config.toml
encoder_arch = "vit"
model = "model that predicts nearness at each pixel"
dataset = "larger renderings of crowded toy scenes"
train_examples = 90422
image_size = 64
crop_scale_min = 1
horizontal_flip = false
translate = 0.06
cutout = 0.4
encoder_norm = "rmsnorm"
encoder_norm_position = "pre"
encoder_activation = "gelu"
encoder_mlp_ratio = 4
encoder_head_dim = 48
encoder_fused_qkv = false
encoder_bias = "all"
encoder_qk_norm = true
encoder_parallel_block = false
encoder_inner_norm = false
encoder_patch_size = [8, 8]
encoder_conv_stem = true
encoder_layers = 12
encoder_width = 128
encoder_positions = "sincos"
decoder_norm = "batchnorm"
decoder_activation = "silu"
decoder_widths = [64, 64, 128, 256]
decoder_blocks_per_level = 3
decoder_block = "plain"
decoder_attention = false
decoder_upsampling = "nearest_conv"
loss = "l1"
targets = "nearness"
init = "torch_default"
residual_init = "none"
optimizer = "soap"
beta2 = 0.99
lr = 0.0042
beta1 = 0.95
shampoo_beta = 0.99
eps = 1e-08
precondition_frequency = 50
max_precond_dim = 1536
one_sided = false
adamw_lr_other_params = 0.0007
grad_clip = 1.0
steps = 17500
batch_size = 64
epochs = 12.4
lr_schedule = "cosine"
final_lr_fraction = 0
warmup_steps = 1750
weight_decay = 0.05
adamw_weight_decay_other_params = 0
Rows from block 0 of the decoder of a small model that predicts nearness at each pixel, named by matrix and row number. Each number is 128 + 24 x the weight over its row's rms, rounded and kept within 0 to 255. All counts start at 0. Numbers have three digits each. After the name is the row's rms in percent of the matrix's.
After each channel's rows are labels from the 100 images, of 14976, where the channel reaches its highest value: "lies over" is the class under the peak. Only what is clearly more common there than usual is listed. The data: larger renderings of crowded toy scenes.
# conv: 3x3 conv (decoder.mid.0.conv.weight, 256x256x3x3, each kernel summed), inputs 0-127

conv.27 117:122104114093113143156153142129147160164088151099126104137168154103125130133077100146130098116141114161133123078098181117166200148109143118096103138113125145156105113071168095120129144122108111126126122113160167119102154102174140119122112094157132132126119125128084116073113114152106095145138114155111102067144123152145139096189169112094125123135139128143148150145140091101127125137133
lies over: hammer

conv.22 090:106096124174105146126125121135110078128141168142196116118142166140144088150158098092166110179100110141121119165100139115138105136134102149117117123188150096135140090132078149119179168120139120116061115077138126142121145126129127154141120095122121141149175135172163101090134120105105119118159060115141119157107114107102138118134131134144142134135114176160121072153129116132103148131135
lies over: umbrella; barrel

conv.229 101:162132147146125154081116136054102095156138147153081150087141153143120117171155156089067122139134118156097095135157129135122132133153105155114140124159160130118124128180106066121186137140100109137145125104112146162129123124153132127117138099123106134128146107119154132072142158117134131093155160171139128129152129150097151105139197115132151142142131122169107134118145148123095113125142
lies over: barrel

conv.17 102:127098150132078168120114118120110131141117157108165124108199127128126081125095115128153137123146120134163147133094118105099074147109112126129105135130119140076158106121140165151112125154143127171107139111090151095134138098101174165053118103120134117130135103141186114137119133138158116107105099133121133139117149101146110138135103156146144118152119143132157130106156123123133082145196
lies over: umbrella

conv.251 103:101113162137094120144144080115153200148137155110134143148139157132151132101078129105130097143105123079116134159152089089113125130117167108125125123120123105122133171124180101107106132137158148152110157152085119144137141112092128166166128091135120123124140095128144133178105148157122191137159141120146161128156112131156126119180072130149110137142149129133149186118143144153120104124129
lies over: house

conv.222 088:161157132162097147094174130156135155137108127136102133107125137110126153131113123071167154090102111118166107129136118112089140129126095142124097120132157119109143142082161086119143125082155164136139104116145154169142175114108123138153109149126129154116128112138128166145101152148145107175131117102091115103151135138130105107148092126169140120132183134139144112135164110106112136150102
lies over: hammer